From a checkpoint of a small image autoencoder.
Model: encoder layers 12, decoder widths [64, 128, 256].
Training: ademamix at rate 0.000475, 24100 steps.
Rows from block 0 of the decoder of a small image autoencoder, named by matrix and row number. Each number is 128 + 32 x the weight over its row's rms, rounded and kept within 0 to 255. All counts start at 0.
After each channel's rows are labels from the 100 images, of 14976, where the channel reaches its highest value: "responds to" is what is common among them; "patch colour" is the nearest of a few named colours to the mean colour under the peak. Only what is clearly more common there than usual is listed. The data: scattered letters and digits in many colours. In brackets: how many of the 100, against the usual share in percent.
# conv: 3x3 conv (decoder.mid.0.conv.weight, 256x256x3x3, each kernel summed), inputs 128-255

conv.59 [109 195 102 162 171 118 130 124  99 122  95 177 103 166 185  69 107 140  79 118 115 146 161 142  98 127 169 141 106 142 141 164 132 104  43  65  95 104 160 110 180  90 177 168 182 153 141 141  90 178 114 179 200 189 126 152 109 145 146 177 133 117 114 171 112 116 147 155 128 125 115 166 115 126  97  35 146 111 136 172 117 196 160 171 118 124 120  96 150 110 128 134 168 130 133  96 119 135 177 142 153 122  94 126 170 131 100 128 144 128 121 159 192 105 124 159  70 117 126 134 137  97 121  81 223 151 121  91]
responds to: white (47 vs 19.4); pink (46 vs 19.7); yellow (40 vs 19.5)
patch colour: brown (53 vs 12.3)

conv.227 [ 71 103 139 107 124 125 142 172 130 122 157  94  90 130 168 125 149 122 123 125 127 163 102  68 162  97 142 180 108  72 136 152 153 111 120 179 131 127 142  75 144 136 137  99 146 133 118  70 149  83 148  96 118 124 129 136 130 156 143 142 121 144 155  96 121 107 126 155 134 125 163 145 167 127 125 122 112  67 255 120  94  53 135 128 168  94 102 131 150 119 204 106 114 170  99  96 134 136  20 146 124 127 124 115 115  84 154 160  89 105 115 107 143 213 205 111 154 137 127 185 116 144 113 111 105  79  51 109]
responds to: brown (50 vs 19.9); black (46 vs 19.7); purple (41 vs 19.7)
patch colour: white (88 vs 26.2)

conv.85 [189 126 113 103 134 130 134  97 176 123 112 125 127  97 117 167  99 158 147 143 136  50 135 135 110 141 132 116 144 142 109 104 143 208 151  93 112 159 110 155 137 129 130  71  65 131 154 203 148 139 125 136 120 108 113 107 158  97  87 110  95 104 102 162 134 131  80 115  91 131 118 130 153 143 148 167 124 183  64 127 175 181  85  87 129 132 154 143  90 137  58  66 150  82 170 133 127 109 184  56 135 154 148 138  98 190 133 113 142 158 159 153 111  63  97 116 134 108 178  61 160 129 160 180  83 160 194 139]
responds to: white (48 vs 19.4); pink (46 vs 19.7)
patch colour: black (68 vs 36.1); brown (30 vs 12.3)

conv.171 [148  51 151 101  90 148 106 106 167 146 148  89 146  63  57 182 130 123 185 130 144 115 101 120 118 160  68 118 142 122 120  91 129 182 209 123 143 140  97 163  90 181  95 109  31 108 123 127 157 125 128 113  79  64 117 125 136  84 111  73 117 128 114 113 148 135  90 104 120 119 124 100 171 141 172 225 125 137 117  83 122 153  83 105 109 145 152 156  90 132 145  87  80 107 112 168 114 128 189  76 111 132 174 118  95 149 161 106 104 115 153  93  55  94  94  94 167 148 142 148 149 167 152 226  59 115 157 154]
responds to: black (55 vs 19.7); brown (52 vs 19.9)
patch colour: grey (63 vs 3.5)

conv.16 [179 156 128 149 124 159  99 124 114 118 145 167 139 142  98 151 127 154 131 106 102  94 131 183  87 131 138  62 160 166  95  80  82 100 119 131 145 135 130 161 107 135 125 194 175  78 120 165 124 132 115 178 106 136 158  86 162 139 106 113 173 168 119 114 119 113 148 126 133 121 122  99  42 139 141 125 155 176  66 151 104  87 156 172 143 102 125 120 138 142  56 184 147 114 155 153 147 180 105 173 124 107  93 178 163 125 104 114 193 156 105 158 179  99 104 160  72 104 110  91 102 137 128  50 115 148 135 132]
responds to: brown (49 vs 19.9); blue (42 vs 20)
patch colour: pink (69 vs 20.2)

conv.128 [118 102 124  93 129 128 143 104 173 144 114  63  86 111 127 149 102 154 134 123 132 119 139  74 123 137 111 163  90  96 148 151 168 164 134  92 108 130 129  93 151 144 129  39  43 143 152 133 147 129 105 128 142 110 108 142 110  95 139 130 100 108 124 177 134 131  82 123 110 116 137 169 215 148 125 178 132  92 191 109 169 188 117  89 119 125 129 125  91 110 177  46 125 154 117  73 106  96 195  75 138 155 138 104  92 158 161 120  73 124 174 112 117 126 180  94 162 160 158 154 193 146 201 208 109 100 151 144]
responds to: pink (50 vs 19.7); white (47 vs 19.4); yellow (43 vs 19.5)
patch colour: black (61 vs 36.1); brown (38 vs 12.3)

conv.51 [127 192 103 157 164 113 150 106 114 130  83 186 113 165 169  61  94 138  81 132 113 127 178 148 119 146 154 135 122 140 127 159 128 115  63  66  98 100 153 124 175  93 161 157 181 150 144 161  82 180 118 169 197 195 127 140  96 130 139 174 130  90 104 165 115 133 153 139 118 118 106 154 114 119  92  49 145 125 104 171 139 213 153 152 119 158 142  95 136 127 110 129 173 102 152 109 113 110 200 120 147 136  96 124 180 146 101 143 148 148 111 157 170  95 118 156  81 112 141  99 136  83 119  86 209 161 129 120]
responds to: white (47 vs 19.4); pink (46 vs 19.7)
patch colour: brown (52 vs 12.3)

conv.19 [137 200 105 159 163 115 154 107 114 121  87 191 111 167 185  71  94 142  84 126 109 117 172 149 107 145 159 135 125 135 126 160 110 114  65  70 105 110 154 116 183  91 171 167 188 149 136 170  84 182 122 172 201 194 131 133 102 135 132 173 133 103  92 162 116 130 162 150 118 122 112 154 101 128  97  36 146 127 105 174 132 206 159 157 134 151 136  91 142 127 108 139 171 114 158  98 114 120 182 126 145 124  95 126 179 148 100 140 152 155 113 160 181  99 130 157  75 107 142 109 131  84 115  76 207 157 124 109]
responds to: white (48 vs 19.4); pink (45 vs 19.7)
patch colour: brown (52 vs 12.3)

conv.199 [ 80  82 128  93 127 128 157 162 149 108 150 106  72 110 155 158 135 126 134 126 123 150 108  64 153  91 130 215 102  61 142 135 155 124 149 154 111 144 155  87 147 156 119  85  98 134 135  89 170  90 144  88 120  90 104 135 133 152 144 134 106 126 155 126 112 107  86 133 129 131 168 158 184 119 108 183 111  68 255 102 122 100 123 120 173  97 100 119 139 122 190  82 132 168 103  77 155 116  79 135 126 141 132 101  95  92 175 165  83 129 109 110 128 190 199  93 170 125 132 188 126 142 120 153  84  93  77 124]
responds to: black (52 vs 19.7); brown (44 vs 19.9); blue (42 vs 20)
patch colour: white (90 vs 26.2)

conv.231 [163  82 152  91  86 144 132 128 174 146 173 110 155  77  85 189 143 122 186 136 136  85  83 117 146 139  90 108 161 116 103  88 107 192 203 176 160 166  99 153  84 167 100 100  76  91 127 134 171  82 142  82  58  65 130  84 157  98  97  70 122 142 125  90 146 127 108 107 113 127 133  72 128 136 168 201 104 172 102  91 142  81  76  85 145 135 135 159 109 163 102 123  81 112 143 168 144 129  85 108  87 141 175 139  95 134 143 124 136 128 132  94  64 122 108  95 166 135 143 104 119 161 133 180  38 112 151 135]
responds to: black (59 vs 19.7); brown (54 vs 19.9); blue (41 vs 20)
patch colour: pink (54 vs 20.2); grey (36 vs 3.5)

conv.243 [135 113 153 132  81 147 101 149 101 123 169  81 160 118  78 190 163 123 165 120 142 141  99 154 124 105 109  88 150 145 126  88 112 100 157 185 164 136 117 133  72 160  93 153 130  86 110  82 143  82 127 106  63  82 150 109 157 142 126  79 161 182 168 102 135 131 155  99 156 143 142 100  86 131 146 166 129 139 122 106  99  37 139 146 127  96 105 151 137 125 137 186 101 145 115 145 140 169  64 180 113 109 132 147 116  97 146 109 119 130 122 107 116 165 140 124 154 135  88 144 106 162 124 106  72 110 123 146]
responds to: brown (46 vs 19.9); blue (44 vs 20); purple (43 vs 19.7)
patch colour: white (62 vs 26.2)

conv.134 [132 192 105 152 166 112 145  99 120 129  89 179 116 156 183  67  93 140  88 127 118 117 165 147 106 147 159 144 117 143 132 163 131 127  65  61 102 110 149 121 174  93 173 144 164 156 143 169  91 184 119 173 194 185 125 143 100 123 132 171 121  92  96 172 118 130 139 146 116 123 108 152 127 123  97  51 141 134  98 163 145 228 149 138 113 152 134 101 135 117 108 119 171 104 153 110 115 107 209 108 151 130 108 125 164 159 100 131 147 142 126 158 166  85 114 151  84 109 142 104 142  92 127  99 208 165 141 112]
responds to: white (47 vs 19.4); pink (46 vs 19.7); yellow (42 vs 19.5)
patch colour: brown (55 vs 12.3)

conv.204 [ 93 105 151 102 113 107 136 149 133 133 159  55 114 147 141 108 172  90 140 135 148 145  82  72 170 101 122 166  89  87 154 141 182 105 135 185 137 133 114 113  97 150 131  85 105 154  95  68 175  74 160  72  99  90 138 157 106 125 167 136  91 134 158 103 134 126  93 128 148 134 176 102 177 142 132 122  77  91 192  78 141  85 123  65 147 105 120 132 136 135 182 111  75 169  75 131 166 107  59 142 147 115 151 108  71  92 128 155 106  61 132 106 110 208 146  97 184 169 114 153 102 138 141 147  99  74  95 120]
responds to: brown (47 vs 19.9); black (44 vs 19.7); blue (41 vs 20)
patch colour: white (79 vs 26.2)

conv.124 [ 99 157 112 134 153 105 152 177 100  97 124 159 106 164 248  62 128 128  84 113 135 131 107 113 135  83 188 173  82 122 147 155 142 117  91 116 106 131 153  96 180  89 209 155 187 173 130 129 139 137 160 151 158 158 135 172 139 180 154 157 100 139 110 109 101  95  88 178 129 161 151 135 132 138 116  68 105 110 173 165 100 134 135 159 165  86  88 105 170 134 116 106 169 126 109 132 157 120  67 151 150 118 113 120 137 114 103 159 172  98 113 176 192 125 105 143  97 124 141 149  91 117  81  59 164 153  74  81]
responds to: black (49 vs 19.7); blue (43 vs 20); purple (42 vs 19.7); brown (40 vs 19.9)
patch colour: white (84 vs 26.2)

conv.232 [190 168 126 126 139 147  69  69 151 164 120  85 156 115 129 137 104 173 140 116 138  91 156 185  61 159 125  76 132 190 129 134 127 155 117  46 141 134 109 153 139 128 142 125  75 131 127 157 115 180  96 184 146 121 150 118 131  70 101  96 123 139 105 173 142 158 135 128 132 134  89 129 108 148 162 123 143 176  20 119 150 239 122 113  84 125 122 140  78  92 113 160 124  79 150 153 110 168 255 102 153 124 134 160 125 169 120  59 116 113 155 132 135  45  72 137 109 138 109 104 148 143 171 142 162 144 208 134]
responds to: pink (50 vs 19.7); white (46 vs 19.4); yellow (41 vs 19.5)
patch colour: brown (46 vs 12.3)

conv.61 [127 187  98 151 175 109 121 114  94 112  78 130 104 170 174  80  95 145  66 114 128 135 182 153  93 117 160 137  89 153 150 174 157  96  53  61  92 106 150 104 169  77 171 134 149 175 146 149  93 169 104 181 193 180 110 163 106 137 156 182 118 110 122 203 112 132 125 142 131 138 109 179 133 129  95  52 149 115 121 161 148 201 173 145 115 116 121 105 129 100 125 126 179 133 132  84 110 113 201 122 173 122  86 122 133 150 110 119 128 139 135 179 189 114 143 155 103 127 124 126 153  97 144  98 207 150 143 130]
responds to: white (51 vs 19.4); pink (42 vs 19.7)
patch colour: brown (56 vs 12.3)

conv.241 [149 191 112 157 163 123 110  96 101 137 102 169 149 152 171  70 121 134  83 139 116 127 171 181  73 155 151  84 132 160 117 160 103 116  63  56 115 109 138 128 150  81 174 176 176 144 147 159  73 181 110 189 189 158 138 122 125 113 123 140 141 136  91 178 123 131 176 148 131 131  70 132  74 112 121  29 141 157  50 162 118 186 139 169 113 142 146 130 119 118  83 185 137 115 158 130 113 129 179 139 136 126  96 136 157 133 101  96 159 143 117 158 178  91  95 163  65 110 117  96 124  95 122  83 236 143 170 105]
responds to: pink (51 vs 19.7); white (48 vs 19.4); yellow (41 vs 19.5)
patch colour: brown (45 vs 12.3)

conv.6 [127  81  97 111 156 145 115  93 157 144 101 122  88  89 111 134 103 135 122 118 119 112 132 100 100 156 107 152  86 131 141 139 156 186 136  67  97 135 123 125 155 136 137  94  51 145 161 157 142 154 101 155 155 132  89 157 122  94 126 126 101 111 105 185 139 120  70 133  91 104 125 170 183 144 125 180 142 111 156 101 145 201 105 117  86 132 132 129  99 104 139  44 127 151 127 106 121 113 211  69 137 159 153 121 104 165 146  98 126 102 165 121 111  81 104 105 135 137 158 142 193 147 167 232 155 110 188 112]
responds to: pink (45 vs 19.7); white (43 vs 19.4)
patch colour: brown (41 vs 12.3)

conv.68 [127 161 100 141 167 114 116 101 110 116  80 108  98 148 157  95  81 150  82 109 132 127 176 146  92 125 145 139  81 155 153 174 170 118  76  58  90 116 145  99 166  91 166 106 113 166 155 160 105 164  97 177 182 158  92 165 108 127 151 169 101 105 123 213 120 131  95 136 117 141 110 180 162 138 102  90 150 116 132 146 163 215 157 134  98 117 119 109 110  95 130  93 173 130 134  77 103 102 229  98 166 134  99 115 120 171 118 109 114 134 160 165 165  91 148 139 119 135 135 127 181 112 170 144 182 147 162 139]
responds to: pink (46 vs 19.7); white (45 vs 19.4)
patch colour: brown (53 vs 12.3)

conv.181 [183 116 130 124 107 140 104  83 159 145 130 117 164  95  38 197 125 136 171 160 130  89 138 165 115 163  88  73 185 155 101  80 121 161 171 131 148 139  97 176  83 162  66 115  74  84 132 161 121 130 115 122  95  95 140  67 150  95  81  86 134 121 134 136 146 160 153  90 125 116  99 102 119 126 152 178 128 181  33 107 150 129  98  93 108 163 165 162  86 125  80 145 105  96 169 156 123 138 187  99 110 140 147 144 118 153 141  91 125 156 141 114  79  98 101 125 145 115 121  75 140 130 152 160  84 135 201 168]
responds to: yellow (49 vs 19.5); white (43 vs 19.4); pink (41 vs 19.7)
patch colour: black (94 vs 36.1)

conv.117 [163 164 118 151 136 156 110  53 152 179 114 152 162 145  70 133 109 124 148 149 120 122 172 172 107 189  88  64 185 174  98 114  93 132 136 109 145 109 124 164 110 137  87 163 139  68 119 140  70 155  91 151 174 155 168  72  99  85  99 115 178 109 119 145 152 153 219  97 139 111  80 104  82 118 119  92 151 149  51 122 139 156 157 120 100 189 167 123  99 124 113 186  93 103 170 130 106 148 200 139 125 128 128 151 170 138 116  87 119 150 127  95 107 109 116 136 105 107  98  92 140  96 159 123 173 122 186 171]
responds to: pink (55 vs 19.7); white (50 vs 19.4)
patch colour: black (61 vs 36.1); brown (35 vs 12.3)

conv.100 [119 110 143 158  74 151  95 118  99 159 139  97 193  96  21 167 152 101 154 144 152 178 116 143 117 150  71  71 180 136 104  94 112 138 136 148 164 102  90 154  64 160  67 156  84  81 108  64 101 133 122  98  91 113 141 119 111  93 118  87 168 138 149 119 148 152 170  87 147 117 115 104 122 112 149 128 149 133  97 100  86 103 129 142  86 167 168 164 112 127 168 168  63 117 103 170 104 149 171 143  97 128 163 128 144 107 144 104  86 125 134  62  74 136 102 123 159 152  89 147 129 145 117 156 125 104 154 137]
responds to: black (56 vs 19.7); brown (53 vs 19.9); purple (41 vs 19.7)
patch colour: grey (48 vs 3.5)

conv.222 [ 73  85 142  96 155 145 123 160 160 134 188 169 114 119 156 126 161  96 133 131  99 155  83  85 163 116 137 190 112  91 132 113 119 120 146 194 160 152 121 132 130 140 118 122 145 108 108  97 177  88 142 102 102 123 119 107 151 137 130 143 140 142 130  55 127  93 127 188 118 104 135  90 151 125 141 119 119  79 211  93  96  39 129  88 170 106 118 131 161 129 157 111  94 158 113 163 185 153   0 155 114 132 145 140 103  59 137 139 148  92 114 102 138 197 143 109 129  89 119 179  94 132  87 101 115  95  73 114]
responds to: black (46 vs 19.7); brown (45 vs 19.9); purple (44 vs 19.7); blue (42 vs 20)
patch colour: white (80 vs 26.2)

conv.214 [102 159 125 164 122 120 119 177  67  97 137 123 142 159 149 115 146 116  87 109 131 169 130 158 120  82 152 110 127 133 133 135 121  73  74 160 129 113 146  94 112 104 144 174 203 134 121  86 111 121 140 133 120 146 147 131 138 186 147 148 165 164 149 121 113 106 170 129 157 148 126 131  71 112 109  62 141 115 148 158  64  59 168 187 147  85 102 123 168 126 147 199 148 139 112 125 132 158  50 195 131 111  96 143 148  89 126 140 141 146 102 148 181 180 152 158 119 120  98 158  95 128  74  35 144 132  69 125]
responds to: blue (43 vs 20); purple (41 vs 19.7)
patch colour: white (73 vs 26.2)

conv.52 [193 109 122 115  95 123  85 113 102 103 128  93 189 113  70 162 164 129 127 132 146  93 123 185  80 124  99  66 148 176 114  76 135 124 142 122 140 153  97 166  62 126 110 145  91 121 123 142 154 131 132 136  64  72 137 114 168 125 123  81 132 150 118 145 127 149 128  97 154 150 101  77  97 125 154 134 126 183  19 108 118 104 105 119 123 113 146 166 108 137  56 165 115 110 131 190 150 127 141 147 143 118 123 153  81 132 133  90 170 137 122 171 108 115  57 132 159 124 100  96  96 141 118 115 115 143 179 162]
responds to: blue (47 vs 20); brown (46 vs 19.9); purple (43 vs 19.7); black (42 vs 19.7)
patch colour: grey (28 vs 3.5)

conv.197 [146 127 139 141 102 145  70 111 116 145 147 112 187 112  45 155 152 108 164 132 142 124  96 167 100 149  98  41 151 179 117  79 115 138 141 134 163 135  76 193  66 147  96 151  90  94 105 123 134 131 120 127  82 103 140 108 140  93 120  88 147 154 137 116 151 146 137 109 136 131 114  77  97 130 170 141 134 177  34  92 117 111 112 105  93 142 148 163 112 146 102 164  76 105 116 204 132 161 146 131 114 110 160 148 112 124 109  80 148  93 153 106  86 103  58 133 135 135 103  97 119 144 150 157 109 128 189 126]
responds to: blue (46 vs 20); brown (43 vs 19.9); black (41 vs 19.7); purple (40 vs 19.7)
patch colour: pink (70 vs 20.2)

conv.228 [176 117 125 123 113 134  82 105 144 119 121 137 161 105  71 175 115 137 163 131 135  73 122 167  89 137 121  90 154 172 109  70 136 172 164 109 144 163 102 192 100 144 113 129  67 105 130 177 157 144 124 146  76 102 117  98 173 108 101  97 123 131 117 134 132 137  81 114 119 136 117  90 117 139 161 166 134 199  25 117 130 152  96  95 124 122 148 152 101 148  59 102 140  69 146 184 145 139 183  93 140 124 141 149 106 164 123 103 166 128 141 153 116  48  53 135 128 101 128  77 128 135 151 143  75 178 187 142]
responds to: white (52 vs 19.4); pink (46 vs 19.7); yellow (41 vs 19.5)
patch colour: black (80 vs 36.1)

conv.71 [ 79  87 126 100 135 123 154 139 164 143 125 108  84 109 151 114 118 129 130 128 119 150 123  53 159 136 117 204  82  82 147 160 155 156 138 117 111 125 127  93 157 142 133  56  71 148 138 111 145 126 127 103 139 126  89 150 100 108 146 144  82 100 126 130 130 128  69 146  98 107 148 158 214 141 128 166 120  63 242 105 153 162 108  99 128 142 128 120 116 121 205  36 117 159  90  98 116  92 141  77 126 153 144  86 106 124 149 153  77  90 144 103 103 149 176 104 151 158 169 180 166 137 152 203 122  92 108  97]
responds to: pink (45 vs 19.7); white (43 vs 19.4); yellow (40 vs 19.5)
patch colour: black (72 vs 36.1)

conv.15 [122 192  99 151 175 115 137 127 108 114  89 175 106 164 198  68  97 146  74 118 116 130 162 137 103 123 174 147 108 137 136 162 134 121  51  60  94 113 151 115 189  84 185 151 168 163 142 159 101 180 124 181 200 192 120 150 113 139 143 177 119 110 102 169 112 117 122 160 122 131 117 163 125 130 104  42 142 122 127 172 125 206 154 156 130 122 124  95 143 123 114 113 178 117 134 107 123 120 176 124 157 127  98 126 157 146 100 141 153 134 119 171 195  95 118 154  74 114 139 118 132  94 116  88 208 161 124  96]
responds to: white (49 vs 19.4); pink (46 vs 19.7)
patch colour: brown (52 vs 12.3)

conv.38 [115  72 147 153  99 139  84 161  84 122 150 138 167 116 103 104 157  77 146  91 128 155  66 139 132 124 104 119 103 155 133 100 102 126 174 158 148 134 107 163  74 142 134 184  98 126  93  92 157 116 142 129  73 102  94 167 116 113 159  97 129 152 128  63 133 125  59 134 141 146 141  56  97 132 159 153 127 142 126  88  80  97 120 157 118 121 119 125 134 171 145 148  87 134  60 216 155 122  98 150 120  92 165 108 114 103 110 134 172  61 114 113  85 110  51 128 130 168  98 159  91 161 101 170 118 122 124  94]
responds to: purple (45 vs 19.7); brown (45 vs 19.9); black (43 vs 19.7); blue (42 vs 20)
patch colour: white (55 vs 26.2)

conv.75 [129 209  99 156 173 117 135 138 101 114  95 169 112 171 209  70 105 144  70 116 120 133 158 148 103 111 187 139 112 141 134 159 128 116  40  71  99 110 152 115 178  80 192 159 181 165 139 149  96 172 125 183 190 195 130 148 115 141 144 176 130 118 108 166 109 117 130 158 128 137 114 155 109 124 106  25 141 130 113 179 121 188 161 161 140 112 117  96 152 127 112 131 178 113 128 116 127 127 153 136 157 122  99 130 159 142  98 139 158 142 113 177 208 105 119 159  73 113 128 114 122  97 107  67 208 162 118  96]
responds to: white (51 vs 19.4); pink (45 vs 19.7); yellow (41 vs 19.5)
patch colour: brown (55 vs 12.3)